Rows from block 6 of a small spectrogram flow-matching model, named by matrix and row number. Rows with one number belong to one channel. Each number is 500 + 25 x the weight over its row's rms, rounded and kept within 0 to 999. All counts start at 0. Numbers have three digits each.
After each channel's rows are labels from the 100 clips, of 14848 (inputs lightly noised), where the channel reaches its highest value: "responds to" is what is common among them. Only what is clearly more common there than usual is listed. The data: simulated sounds of rotating machines with and without faults. In brackets: how many of the 100.
# convs0: first 3x3 conv (model.mid.0.convs.0.weight, 192x192x3x3, each kernel summed), inputs 96-191
# convs1: second 3x3 conv (model.mid.0.convs.1.weight, 192x192x3x3, transposed, each kernel summed), outputs 96-191

convs0.152:482500509508486494468489485496479518484524504502507502496518508506490494455501507520475533503511499512468447515495501492478529505508499503486554501499499493531514525509517470508536495496499507463515520534424529525452496502484510497501493533477503469497496476451535473518472504472465480530
convs1.152:530486466482479493476481498524493485503478506469517517490465511546451492496501476531531491534484480528523473491476491524504502505481495470456511485497488485483518501501481500477515522461483518507457488539454540498492497475511517458538509508542502505521518514421492491548557507514563544477
responds to: thin (high-pass) (51); imbalance (47); piston engine (35)

convs0.97:501495539495461518502502515528505502526519518533542508512517516548513544501559542492498514495507491477531548451496498458470493516509493498508456503462516533506512516491532464505463510534496491487475547561511526484470509466532477518505540495478548489506494513486466563499485469479496515495
convs1.97:503457541559525561514467469514555542496540475523508506522523495477533512504497546532494467496465543513509491567533521516515481511460471520551552515484518509503511491515504510491492479557515505489497492484518502495494490500531526574499498492467483505476470467508499521515530505491517484526
responds to: state: faulty (93); rattle (50); grinding (45); compressor (40)

convs0.141:492481511487547496450515490462459507460474484506501462497502476497451499494503496460496513441494497504493463477524469512507511484502475500506514479490498537490497451497500523524486495529511451462508504491466487484469483490499440511467464477500490475501457475517472530491432505566523498490
convs1.141:499475517526485550515480511509489517551496529524470544536514537470511483465465524514474526519493491487529503491536557501520452483503463489507514535537525470533469509501483471513511529516533498495517495538526449554476475518502512550494501501487494544523492486512486523493492487494519492428
responds to: thin (high-pass) (91); turbine (91)

convs0.60:528492496501559489488508498505502502476504531501560483475551510527498524467476479520459533519483500530500460494413518527538473482547486514521505498497493490484529478557496497491488482503561510483496483471479553514488468475493478507507502466489447487460522465498463501473508486507515469509
convs1.60:453488499467498518487463476507489513517497547511500504482507515519530520467536487487510495479498472474515489476516505462467470533495493498444499460479494490476492520511501507526480493517491478495462558518479489549503486487529500500495526506504490474487480526483535494523521471467500541483
responds to: gearbox (59)

convs0.44:476473494492528496541525500495518488452465463480470502475507487480525418475451458468519475503495457479492509493485484485443502512517498488500483480527465522506484503513510527517543510480517525480502507481485469509555513537485525485489456517491468496536480482498493450548502477523437482496
convs1.44:505515513486472491509496513533496505452513531564530527545536480556499546536557489502487564512538520506559512485513556487529456529488485499524485524511537514491530508486495475516492518502495529490493512507491506516471516467497485482512526476515485475458539493518521498461491513517473523504
responds to: pump (49); fan (30)

convs0.103:490492506478527497464488508508485484531556526508523520516502509540555500516572543512533529525533520511538542439455478522497491591524501557486477509536499498497493515515502502485532486498486504475479562531457522490518502510528508527480539488486541507496550515495525549486482510487487531503
convs1.103:506499523519458528465476474502507514412492482454513466493497484511510520518495485487463494457508468492491501562515497502541471456422517476487509517521491496460506482485499451488515509489455464435496540493515479497471453503513507501510471521480496486451526442507505476496494511512489536488
responds to: gearbox (81); speed: slow (77)

convs0.104:532536515524509499503521519522510501528563527518558490501509502549538498502568527529460460486495505462497549484501501457503476533509501507509445499520514492543503500512538506486500545528485471478477559507537531491474492444522470551489559505459502520512519520498455551499512500486516509516
convs1.104:495453513492506518501473456469502469494522478499518491494453494467547508492483493478497525494477547513564494487492560514533543522539506551478531483474488497479517544496512487480494459528493472508466513447445475482495488507512522569502477469524502500507492501500491486511517519524490512486
responds to: state: faulty (88); imbalance (46); turbine (40); thin (high-pass) (36)

convs0.52:505516508524529491569515511517540519494531510518477533520523499521542497504492493484508464523482518528484488498565525486520459502455467469520456463509531472502487510484514494477503524510480515505507528445555467506540498448475505536504479467476477499482442531508500489461492488559494443485
convs1.52:467491488489489487457520515482487470487487493528511472513506454505483482468478474489492487448483523501530495426474471501478541523497509498432528486495440508547492519528514476491508492529479525511510489496475467522520487472502499481538519503525509494493483520445500550497483512462498534440
responds to: reverberation (87); text has "room" (87); text has "reverberant" (87); compressor (31)

convs0.48:505510527468488485528501479529447520528495513503503523548529544538496519499464442483546477506472485501512494532492521495491470484504497548512456495482476547489534485530458496506477516506526527446525485472500568502489510520528472469484480475530491492501490462526499482489509523542501486511
convs1.48:475505534478513506468500501475516478476537505551472480465489499504534448504501475449515507459501486478488481528514493528498531540490495505446497477503497465459513519505538494529505514464476517496509531502497519536465523489511513470525523504484505479505496496479520475564538499507477551490
responds to: grinding (33)

convs0.143:507506484513537513523480501505523478500480480530511497485507495508527453481479486489504457471486494469473508468489477478513470494506468500467478504519505500546453512511503500524535521496510530474527508466517482530488476500522506488448430475452468498507469528506528502516527535542477494494
convs1.143:514473507491518466477432443508536457517442494501533501514515481516518570501508512536510547491555492539533483471497555471558475518514488501542506492501508544497513531512469504476465475520451521517495442487486506510477513501463486494521481478527532500470506489484505523487518503519491507503
responds to: pump (67); quiet level (59); thin (high-pass) (43)

convs0.8:498532494496531496506548520474490512542531512543519510522527471532522477492541528485534441494478528516442515515440506485494513495510483432497469494545505479507469492522515514502488485520483471544486533492496447489528482459460501514465570457511492507474510527486506489488501534517528497502
convs1.8:468466486494484531498499435526495454466516479542473480481489473480529504483438501443515527444497489515516504459530489512536509509512501513472495478475465496479465510488530511465490484520473503517474497476508463472471434469484486504491464472510471506456496483487487534488487487453504522481
responds to: turbine (62); clipping (28); text has "clipped" (28)

convs0.40:531480487487490492475507455505478477510500487485497528510526516451501527487532510495535526471496499540571519498524482490501515542503506497511477478445478510492547462495503494465444437511532472547489455489446529477502502490449469495515518516476469480497487499504462536523502496491454488457
convs1.40:494533533504502482521499517470490536497467525490463484522484542519469511482504516500476530523506476517464493525528563516509457486479476486536505528527534501538485511503488452577502539520526523498567538505520482467490475483487488537483520491429510533454495491517509498488472507487530554487
responds to: state: faulty (86); reverberation (72); text has "room" (72); text has "reverberant" (72)

convs0.15:540515501496452502485474474517487498481518460505521494541529510492521521522471501537500546501508521496548532463473521451473515485501505505480481512473503528496525526468504498449496506493526512516470521527479517499451446483507492494521488489475546488507518478498456535476498501467498487495
convs1.15:535495476482532494480502458530475460529496505502494460518514477440527466513489513528474498478469507503485471583501508509440453549451486496523525487502481489542516472470497492492483501467534533533509460526479486500530520507509499514507509533467519490561484505520515470564514485464508493531
responds to: state: faulty (99); reverberation (73); text has "room" (73); bearing knock (53)

convs0.50:537495519503454522530458508487481518478459531486462480436511515498503521501490532487553478495511511476483512485527484492476522483501507481487458496477518489535448480472525503538434510529513511520500464452532516507467493500539466498534478456486522478523482426515505453493505516524490494481
convs1.50:490516518551495494528531520490549490505473450505507493468507469485476486500506521529496499482495497510490492519502572477543500515456466531558539486536508503530502477510516460518489497516497543516519468487500470461527481488486474519509488521501468501448474478545512511473460525504475493546
responds to: muffled (low-pass) (73); bearing knock (52)

convs0.133:457468482482443484459502479475480508507486492487511509490484492531452520498489465483526520496505509477520536480519497505480484504470476521496471488491491491481502512524436440514501487478473532520486509561507513514467491511446499465506524441470499494468561477485525483491508508499445512511
convs1.133:512528524530483532497503575500525554452482475505540472494489477516482557499532463498480469476499478506484498549491493503541474460446524489498523537509487485468490468509517472520544533482470492453512582490537497510466516495515524492500509520451485505472516512482502474521520536532472526501
responds to: squeal (36); pump (32); rattle (32)

convs0.115:488471476470544462525520509530490469478440468538494498530510492497514494483480465499524484482487513546498499515517492460465478451519494430511462471491483491535490503501476548525501532488524510488496511472522466468518466526465545528510464508498486525515513488495510479491488503505512460489
convs1.115:481490486519444519515495487457548497467507506526519505524533487524477521518510478504482523534483486491484491471524550527584446555479514537527508523496507454467520551504496431494522490468503493495488519502461505543497511474463479468526520482526510488459537504522493484490488498476492494499
responds to: fan (100); quiet level (64)

convs0.153:497521483530418498500499502513508518513506497492494510472495528502453533505501490506533553531518508523518520478505500456484494439500508527457497526481506520476481529487487459517492489506467520514520520551537537513467520495516454488514500502499520471502496515512503476491528529513496555492
convs1.153:497517501526493534512546538520539550507488486543528482513508465493517495500526514518512498483474528497492503517498498497487495510439506496512529507481503443442505457498525506472493534469498521478495483519490504519497525439495477503515502519430502462498493511503495477540565538493465507513
responds to: state: faulty (92); rattle (57); turbine (38)

convs0.98:485520490520507497548515501520547522501444493520501466486503511511459505491460497486464464513516480493461470516561484519506489478475507526504515529517510485500487514552469497556524547519497534542516535489548483494567500492501491501520496492507477498506511508494531478513507505545442470504
convs1.98:500504531480486510500521488503484502445517523485494497504501502511515521504512458481492541472519454503542549444521483485512520509478521498502478520487521496456491532483535490469478522537451460453488525521495520482480517485489487516514466530469516468476525496503500536463489463485474520505
responds to: piston engine (100); thin (high-pass) (47)

convs0.138:492521512488528481533497506484498516487523505526535487515533465531521479512510521488424478484501504477475517517468530448502439504458465450501477483517511448507496493514489475499521497490476507472507500492532496490496472464517508535463485505477486485510538503483469477466487470501496499492
convs1.138:479460458462497478468498485495451473494528511478555515507475516500528532502518481522519530495478488480544489462484498486470535495554544524423518472477470521496489506490560536485451446525454460513455528477454470514513468490470496462529498530514497478467532529485547502497511526486457493475
responds to: quiet level (58); gearbox (49); bearing knock (31)

convs0.167:547489500473449525458507506510489508497504518476499542526499468495487488525514548508542511511489442507496534485440519495482520497518520492473504486485517531487473542496512507507509509512526488494477497517473506539463525523542488494523523463494505498556468514589548521492472497546479511482
convs1.167:518523525538494493519510509509479538478522507522518490475527514479510507510514495490507519497554504485530494516556525512513519506502479484494513537512513519516491454480516477521525486466456465486494527533512443471494471480495516523458487522491490491450511470508506429527542521535492530521
responds to: thin (high-pass) (88); pump (58)

convs0.38:527529501493498460497490541484501481486555497483531500495501500480512525506516496486473459519479497495523509461461482460513474481493488494494489473504520472545456502442535515461517475544507495490485478488500486500497487466522471560524459514488496514512502506481459541498504462473519497486
convs1.38:491482494471467477488471432478518445527451512463551508498533550501478517513516519501525508506487491502491504478508561513499492525510472527493532474494448524592493453522465491487506496470508488530502476503492460508503490560539514506494487468534493474502482501531484504496474502471509504495
responds to: speed: fast (89); compressor (88)

convs0.6:497498467504462492503456505494501477502545501503534484552487494537476530477552506496503455489525517485506519479495495462514467460505492527464489480485514512482506549477499464499504505494458490474499545578511546522484492450500469476469521466450497471492511518501433511498501484486498552502
convs1.6:468449518486513511496506452517506503563480472498501469441517475470517530490453507506548536486477481491519501560528521492498476509492491478529551512487493545502527548511487527493471480525487523531469500479504455484528490524475506507488513521463507516488480504497482525491551522465516485479
responds to: compressor (43); bearing knock (42); pump (41)

convs0.25:522558518534528512561503534535520511485490494537511524467534457496466451504520486503492482502483487487483482475449484490518479515502489521476532511524521480527484531512507511538553512495526551511499515464501500533496488492498492496491503487508436472456507530531553477493539545529512515504
convs1.25:493495508476478470470497466489455463492506502497506507509492447504507532471460503491481550457493488519552503505459500498533490509498491524511509486491535507479494549488492512435477487505478526509484448522485514506524511474517489502524472488538537522480451474483512514473488474478492531485
responds to: pump (55); bearing knock (38); air leak (36)

convs0.189:502482490497452546487461519445469519503517530510485534481509498489520520512482511509475564501525528474550499499512501513455515529508507497507504497514559478499485517473487471485451563516482490518524489478522495531466500481552507510513492488464531511509526457501515508488501507518512521513
convs1.189:509545515477502488487535491487492468458501504538480500551513523505505501486511489496474499498532473489508507497523582538533483534508483511543505511484528504512507501480487433502478510478523506476507532504513493513496482514490478482516445465494499470525506473507482492474462458530482518494
responds to: bearing knock (46); muffled (low-pass) (33); machine: turbine (31)

convs0.2:495492506511508503489551531500514500515573518525541514536517469524530491492510491497511490479485493523481493483455506466486488502513500461490464481539508484528504530524496441474501486520494480511461559502502512518500521454486490490476553444469507492475516510501502479495473498509497539488
convs1.2:468510492486488509446516501517460482466516512537506484481468482521527513489507493451526495514505500509533514490491514512515510498520553504464526498433459492456482485492541532479455523507496492498465532491510463504493463493462498448510511461502489514482501540485521506509531486491499541481
responds to: turbine (69)

convs0.150:493504506494475494450487464476501501527491507466494505487551514513472472500511501494512503494504468498451518486509504489492487476502510498488477498491516504487507519474508509484533511491509509433491506508466517504437503511491512495503511499510512483492514519493517481447444508505500528510
convs1.150:473511501511506498527518519514501512442514486521544463490467449497533523521516455489483509513490463477530470502458491489496516474494508536481498503473509504486507478483485490515447522497457497497522532474509490504465557489488498500513511513541461493501507462548527465505526510476459469588
responds to: turbine (65); rattle (34)

convs0.83:525504523508521494533530509533506529469515486470493523477531491481500470520492463501516517470486492501528463502462508495500468559526514498509453489488499481519489506507466495551532444543533519471489506513489532493450547515477474483520529470513485477499502524514553442546484513492476495514
convs1.83:467527492528470494493531510470528517553526512507467470492474513551478512487514535510544481483501517513493464467488491530482532488506486495484506498505448448552494475488518509530511476471451471572527488495519506465483487500468528504497478475493508451492532541488522461526517554530478552455
responds to: fan (90); speed: slow (62)

convs0.177:496532522495465522478495482479504468456504505484527479438517479496509511496543484481496498487511472477528534525459534466488485483465507471527460464498544440518444537483544522472498535537492493493475493495505489512511509495531505537544488527490530493517474483492494527517503467475508517491
convs1.177:473476510487506469487478487509497465543472449483560553508532526498509524517522495523513493495488531521498498481510547540520470504557485528516533458454474557587527476503431508469509471478501485544484484522466481518513497514518506523502461490569491478495495482523531489515479517494489502501
responds to: speed: fast (99); compressor (89)

convs0.168:521469480496522489496526479540541476475509480475484498506459516453475541498446510509451497526486497515477481540507525495444546456480536470513484511489465489501524508517511506508467490525542518496512521496489532492521512514520495491546537496519515507506516526479485472483490535494454470496
convs1.168:494574489490501450508538484511456481478508514494506480481485488512512494483505497480508508495473472473475492497524515524507481539465476480514467537484539426476486478486485472477512526443533505495464511491471511484507546494495494469433511471428484436503500499481463485492504501473491505507
responds to: piston engine (78); imbalance (40)

convs0.190:501524564502526526501528488520510535514509487502518514512554493504477480493486528481477471483458504442420476516498569542481465488488486536538538539538524517509484505533483520526519451508544536479478510516515532486519541506492513525507530500535476499487515453496524501478519493501484492490
convs1.190:505531525518451541499508504495526513441543504491520496508492488498482532517525464490497540515485463478492494477514499486521506494504520499471490522485532460426499532451523462475501491509468489472478532507488484510484522509458499487506503505462519494477528499520488474504487480492484523506
responds to: gearbox (64); speed: slow (64)

convs0.165:490480496519498506482499522495538535540521489518417505527448477451525446503436492500513494518495529521508502496556514569504486516516509540504571542517518499504502533520491496480521487500456513490506460514498497490492498502538533517472491472480492503513538499505499535502497483520489488513
convs1.165:494478492478493509439469478503497475473482499414510509510449484512504549529483504493505511484506474488489507483463431446484482459484518477453462488494457516474498439475516507467527472482460431486498535510499494507474478538524506494495456519499520465511472505511509489503462488502498509517
responds to: speed: fast (73); electric motor (43)

convs0.68:500508494498479494476500501526482501459490527500500498460500502493465508501521477512484537488483519500493478493509483495502518471499508489503481528460531493494517517508495511485540499528487475432516503515422509485413495513487464488504472501517507460511490524504486519518464502460474515506
convs1.68:492486520519485508478528497519496494525481490514490461466511487488543496454466518445491534509526452522536480496500536479491460500488432542515507491515512491541469500500485474511455516518519520505505494475566481494512490519534496546491519499493489492528475440525517518458510488489530531570
responds to: air leak (43)

convs0.88:482504504520536493496509522458513517487492489487506482470443496508499497473501492483474468470522533491462479540480526545551496503512470529517536510515510462492524484551485513521515499492447478503529465476499508464488481476532489481489513521530501502488514486472448528478517492506525503502
convs1.88:489462493467492526461482497516471463508468536470458500533430504486535542506491501538480532472533479501529476466466490466508463448504514494399502496495471544508502480480467483477510465514455446506475536478489470496468475529470521514511462502507525491528490519520536495501501449473480498507
responds to: air leak (33); gearbox (31); machine: electric motor (30)

convs0.191:548518531511506555492480478486514520498530513531546504531553518538519518501505520541505520499511521529503504468463535500506520494530487565507521519527561497484527507499484498506484530519541525473514478515519523518484477498559514528490497512530499539498544491503462503512513460511525511506
convs1.191:495533518503452449490502525493465480466504530480504466489475493503507519502497501500466521513542471469523540512492537495505492485464526496518477508492486504499515515459542474469509515485498487480494533515508463508509505528510491472537500486493514496502496496508484502492460422504477546478
responds to: pump (30)

convs0.155:509490488517488499447546480473523512503490502476511505474506504480468493491478525481504520478467436531483490511516511517533509508493514537506531501501488499532499484524534515492531487491503523497526495483437476509448493516517458518518480487483510455512488507520537542479481479504533521494
convs1.155:500483479511492504502483506495505458476491492555538539542442516511487525495494450549505507528478475500527502490480497486509503478513482501436505500489499532526489482500477484497459506485504504469509495520531442522451543527501487471523525511522490535500534482573513498510498509513522496463
responds to: thin (high-pass) (96); fan (49); pump (30)

convs0.184:543524544520497559517491531512523487504502525546539494496587497527504525485497520512483533510516466495508507496470515468464482513479486489533448533514565531517501526503507500490502600534527481487517498505527518526457485481510514471507449501475525509533502478499503508473504482491504538494
convs1.184:512495545509515489533521493525504531490520498529466506499534475473522494492519514512517476499468490483540517514490550495520524574501479528584512505493587505512512569503543500477507511553533570496488488502499505491551567498523490551550493487528511477527468491518470515500489492471477506506
responds to: fan (58); muffled (low-pass) (37)

convs0.113:499446487505539480504515497516498496545486505513454514518484496466498476510488530493516486487464468500480465520545506494503467500467488484468494486521489500529536523527480505545482483477495489473491465521538521510487471510563527554501471531488459474486494471504458521459512491490525500511
convs1.113:473468469508439532492493521450540528469511499504574526525505521523472516517528456519495529535482491507518497482499507484564465517522528534509525525490515470467521548514492481489497467464500513491474548505459496564490506471463486461527548492533495524482532489502514484491501528480487493488
responds to: air leak (42); gearbox (39); machine: piston engine (39)

convs0.161:503503508496441529459500511552494501545490501466502522461479476473522480534505526508524496509511517513515520488472463475480538522521541510469463478498495488517459511501504526503513497491493438516496520514465508491457501552532542488520535499510533520526433535503562505511511526493517491535
convs1.161:532516545513495501504475473515515525439511476509497504487513480522491505513495504490468520443543503508512512534521542528561487516516499529578487523466552488492474502498471466477503519464471508493485495490493508498504482489528533485476444480527506491478506457461489508515492492491485576487
responds to: piston engine (36); grinding (33)

convs0.24:488512496524537504572507534534536513493465485517492508492519493492474443499495476481518459503482476461465483465480481494491505507529501513466522506523491494522460511512512544515523509500558547499516528499481474540527505500498483499496463481516439479490478553523517478514504509525488522496
convs1.24:478504484475478466472486498496494473473505515517522516508505486543481555501520498493493555476544504519560523490472498496537458532505477509533493506507522508498500538497489514467468499500467550510480480516491518499517527481517493504508505471541540506468486492466546536458497493483473543490
responds to: pump (77); bearing knock (47); air leak (33)

convs0.74:513488476464432482458435515502498479454454457465477464435440507457493510500501468527490485505451497504513479497471462461521525523476528527515486525487492510509508477529501507496485492509480453503468519481479491456511539562514502508524533488517520502533526514492512492543532537495506482490
convs1.74:518495502472493498520495486520445498521478486494480527506501452463487498513494535524451526539500495518487495515454529478478462527513476493504494503503520510536509462495469467491506523475534483536497481512483481467481545546475500544494493483523524520512531500534476436533483481464475466507
responds to: reverberation (61); text has "room" (61); text has "reverberant" (61); thin (high-pass) (57)

convs0.145:506492505487519476472514484510497504533467506504498482493495530529482476506510502501517448534512522507486503528480514546503447452491516470510493501516485480438518518531507522515495484502479497438498486424523489464510513529504530484498511468523483493523481517501508483496528514558521475495
convs1.145:491501506503483528472484459481514464434501473511477506501519438472519508497471478468492533495463491480475472491488502486517524481507471492468504466486525506454503497488507506459529484479478493479496526518457492498451498489487479495511482517511518508456531488525492465557493500489484489488
responds to: speed: fast (78); turbine (50); piston engine (31)

convs0.186:532492549502492555482469489490521522518542516535522517545545499526515513492486528548506521484503519521485488485474552509510525493523474584505550520520561478497520522500467498502496531508532524480503473480508514535459507494551495529495501516542498512505561501500478521501510470547509529509
convs1.186:518564524486450469463542526491448466428507519482508488480476499491490504492477478468438513503537479486529537512494511486508494452472531506464470515503497483498509498469517457473501503470499490471499517516513497513484492517505490489527510480496509507507482495504489476481463445506487557471
responds to: pump (50)

convs0.36:520516476515557484535493481528491515496466509519516539481536510496487496505486511518464452505460509491498506538449527489485451483503469475527492501497495492470495507540475498502522466520516512506485533479485478490522478498487497517475506457491427500446519500505512459494519463539475479494
convs1.36:465472458439453477468501499478431451493496509433526501484476510490522521511491485500482543477460441498537511480460470493492540507512518480440478459497476481514465520496544508472469475535471440485471510499462477502490460491520500479510510502504513483445468531488498518467470495482514502499
responds to: speed: fast (98); compressor (92)

convs0.17:492492476495526429506523479498523486525493484459482492515439534488479501493462457500506489505530481461469492498520539489538519504521513483460488494527509460522494513503515499551487499480477498497508468505534466510500467481471488494490502521488473463510480503513432528526491490485526517500
convs1.17:497466530474490499486491473499472487508503478490519505496478479466519546480484478478532559486479459486548525481494500467508484516558487509505492527480514490510485540483485528449477463477447519515475496514450530496522477477503478476516442539511505475510484467518500514491493509467451523512
responds to: piston engine (66); compressor (32)

convs0.181:498535545544490558510489529501530523499498514564520518512556487525498540503504522489496521505492538478490445471486524514506514517494478512503501517455577510514507523487498508519532569503515511477496523525532518534502494489551494526485479514507522503511471482507511514503501471523511487514
convs1.181:519466490515469483478489511471475484470526514491466496507487444477497461498450514516455491472489510514536535496461524471522513455487489511478510497533507497492486529501491484496513456544508504444502476483484525538523533498501470533586504496540526525512472466501502526485480484515492546482
responds to: state: faulty (96); compressor (50); rattle (49); grinding (45)

convs0.120:460473500494469509523556475490493498495474509509450534506517512491490477510497551479530543512492509481508546547504527500490486501511523462492506451518468554509503519498507530517497505493532499536498537533462487495473519535523535522523476496490475499516465502487458503499493476467501495507
convs1.120:486498513487532514517533515507490532456530488494551477493526525479486543494489496469508517507471501474510467458486411502516516499520508452516464511489513483483513466501504516500506485444555483499519497503452503473487551488496467479478548535483460469498507476543488503523520532506490515506
responds to: piston engine (100); speed: slow (65)

convs0.78:496503532487536486500500489513449500447523501492493536500525478506506491550494461545486537495489504506518469493451512470496515488513507492488464492484503512502525483500480476486480452530521515470525502498444513469454510518495436509519519481510483483483514490534494460525481500552482554518
convs1.78:504528462507484501475524508489498514561474525500495469490500514541515508497532526491527492517476460502444517487482489530470486512494469508513486467506465494574504506471523519514506510453482489611496473463504493471492518531499518498502503466514522485495504498497507443534513502452471515516
responds to: muffled (low-pass) (64); fan (33)

convs0.164:511481477485481490531507507464539520552522524515475476494448506503497509543517532464504488554523537499512499485500503533502483509471512525509530508477499472535503532525502517568520488467471525499497513512524498469498472481496556537522534457527508527462502493487488510468491472474526492475
convs1.164:529455475456523530474509469497424491466512491426507512539474482510504521487473450500460518498480476480506502476450472486456504487511520498467489504473489553496482484506516500480505452530480427506503517497453510529487487492511501495491463542521548504514500505499524481524503504469474510510
responds to: bearing knock (81); piston engine (46)

convs0.22:532479526454494470475521455452498466504524495514464505485492446463514464500477509487522485472509468469490527521513551462486518528490499489503457482525502451535496451475522482492496501525502497476492468482484461479475484500478513514506498504480505485474499497484411531499479454504485461481
convs1.22:539489476484503482485518518519448513466501482512560530547563468529493515508554509494465524512504490518541538515525554522510459537492522555561499528490528528519528485489481539500492500465530532510465470511450514526516519469511494486508462518553502490468507512500508468509477495512490541505
responds to: gearbox (55); muffled (low-pass) (54)

convs0.7:487505481495459489539491518468511521541469504539503488530511482526490496523515537488516452547512545508472507522497484495508475499480475441492490495489497486500497501525492506525479508474457516523466531464516457507515465471465510499487539488489487484475490497493529454486497541510510481499
convs1.7:482454499498526523488492431518496451477512457510442502507467463435527509487438506476514531452474508507514503449501471465489534489535498474466483482486480510477463518489531503461474435536479498519504487502493477488472472494497468530490457500515503498487466450498482513491485511479480486504
responds to: conveyor (86); speed: fast (68)

convs0.179:465474486483516489506493500457483519463475506468535495558514460489442500510488455468454519512509494488495466530484516482507488459512486504480555501528500497489528501503483467522515514442508539492488535512482530527462489510542483519485516461539501471491505514460475473489494509522531486513
convs1.179:475470495456497473491503480461475461529504496549477519522485512525536494516499462530539516496494503492537473499458476501476518533523502507446491480478484486532517523496495555477473467471472501511474473536475534564523509517551497486541524519534501468549535527462519493531542515515493488439
responds to: piston engine (77); bearing knock (38)

convs0.90:505502495535531504504493515536503523513464469540476492526462500518492479495494464494476403498497513522467467533481492523519499478507470558501523481464487515477512479535445535495510498493509505517509463463520520506526474493469507477503446468521467498468449523488506474517534528550507453508
convs1.90:453466506496498500451453472511479482496509508472467486519458468465502539499453518472498530484463507491490494502486483457487488477477505456458481472496472534467512500473508472476493467513484480489509529521497482509480505510477487523509485478491518502534507475508495513515483464460492518510
responds to: conveyor (80); quiet level (64)

convs0.171:485456485494506518480479538461525495489477510473486532493476504488444485516490501492463488512492517503462470492483487461527519476507507506493525526532505558517499465508489501511487477475506479451497503456465500463478492499507466537510556488545495497493472529501497523513496513554517488498
convs1.171:482507504488529506491520499487452507522479494536496531518536500490541488505494510502490516488470524487503497529478491518445496533479464495493503480491529528548531510485484528500499499462490477533493484535475476538482508550551516515458487499506525491554525516435514492540538458490502521447
responds to: turbine (33); bearing knock (33); text has "muffled" (29)

convs0.100:501491516513529510491516521505485509529552512508536507511508473511514505495561557507525516475522508484518547480452512478506517519543499534485489517513534537556476539534527488478489506541509503505498523478480512512470463465567487573480524484482511507494497492490485573488512533504553530512
convs1.100:512503517491498487490483464491502439455474512473529495501464499501492508511501494479490504497502490473489508515525516542502490505429527510452482519472422485466499489474514469491491484507445463478489469538481489475523500510504519516484468477494481477478524450485505478494481489500505510478
responds to: compressor (94); reverberation (79); text has "room" (79); text has "reverberant" (79)

convs0.75:512520508508495501506519517532484510465510488512522506523484498469509509511512493513446505469496504488510487456455497499463526515528507528485513500467499524528528497468483445501500482508539509483524502525435471490524475518487448514546512490496502468504468498561535490546453464485463489481
convs1.75:513513472499473482495504500497508481554511517530488448517473506556484511485518568511536483496525479513523528483498544509531497496500486483478539477508480491556504525492504517529483471526450454539503450489526472487557502504508501531555475465509522477535490515521505493469518519510501547511
responds to: thin (high-pass) (73); reverberation (68); text has "room" (68); pump (50)

convs0.64:473472474506530486482514509471523515534539482520471503471508463470483502513444506478494491475527516521535474493500503537503530512510475558491514528514523440481502500565500493488474473482439508500484482469497479479529497503514476493502482473550467477450532515506538499500486506497518515505
convs1.64:490491488477509508499492494552507516438514488495482510545483455513504516500491484495479490506519497521486498478456452439463450454479499518515462507463521526466501447504499504483465539510508490471516496478554493483471511535544466527500481477510495527540464477534481514497452454464490528531
responds to: reverberation (63); text has "room" (63); electric motor (55)

convs0.136:541521515511459498504483514521476496498502526504524486534482505518475528472528498509482505444504464482536495489473487477429509497490502543476434500493515469466494499466495448464445502558500508499509490516520549522477495488549456454462512455467506480480557513495520528492518496483497519499
convs1.136:497543525522481530519523514501510523537522515527529473502532519507500506486494541497507487491491516496511515529525547537509502500447486498533535508477518475485516521463527451503517528467501540522471486505521473498553470457486528522550491498467506476485521471452465487472507500533479507473
responds to: state: faulty (87); speed: slow (67); turbine (35); rattle (34)

convs0.47:477503468514528483572515508512520500503455468514505501489507492490504447499479491501507463487482472460454481451489470479480495545520477507443510497539462500515476513508499538527536501494518527497484539477479493543511500509490511500477457497485447471516498530522521450534520510529471505505
convs1.47:482487492487475483488461488510501490497484535504523507517524514546478569529530515517492563491542497513557508486492508474542448524500479491550481524517517510500517519489484497488486483508466524521486488501481515508480524478510500512514507455523521480476505492490533532456483507498478526486
responds to: pump (100); speed: slow (62)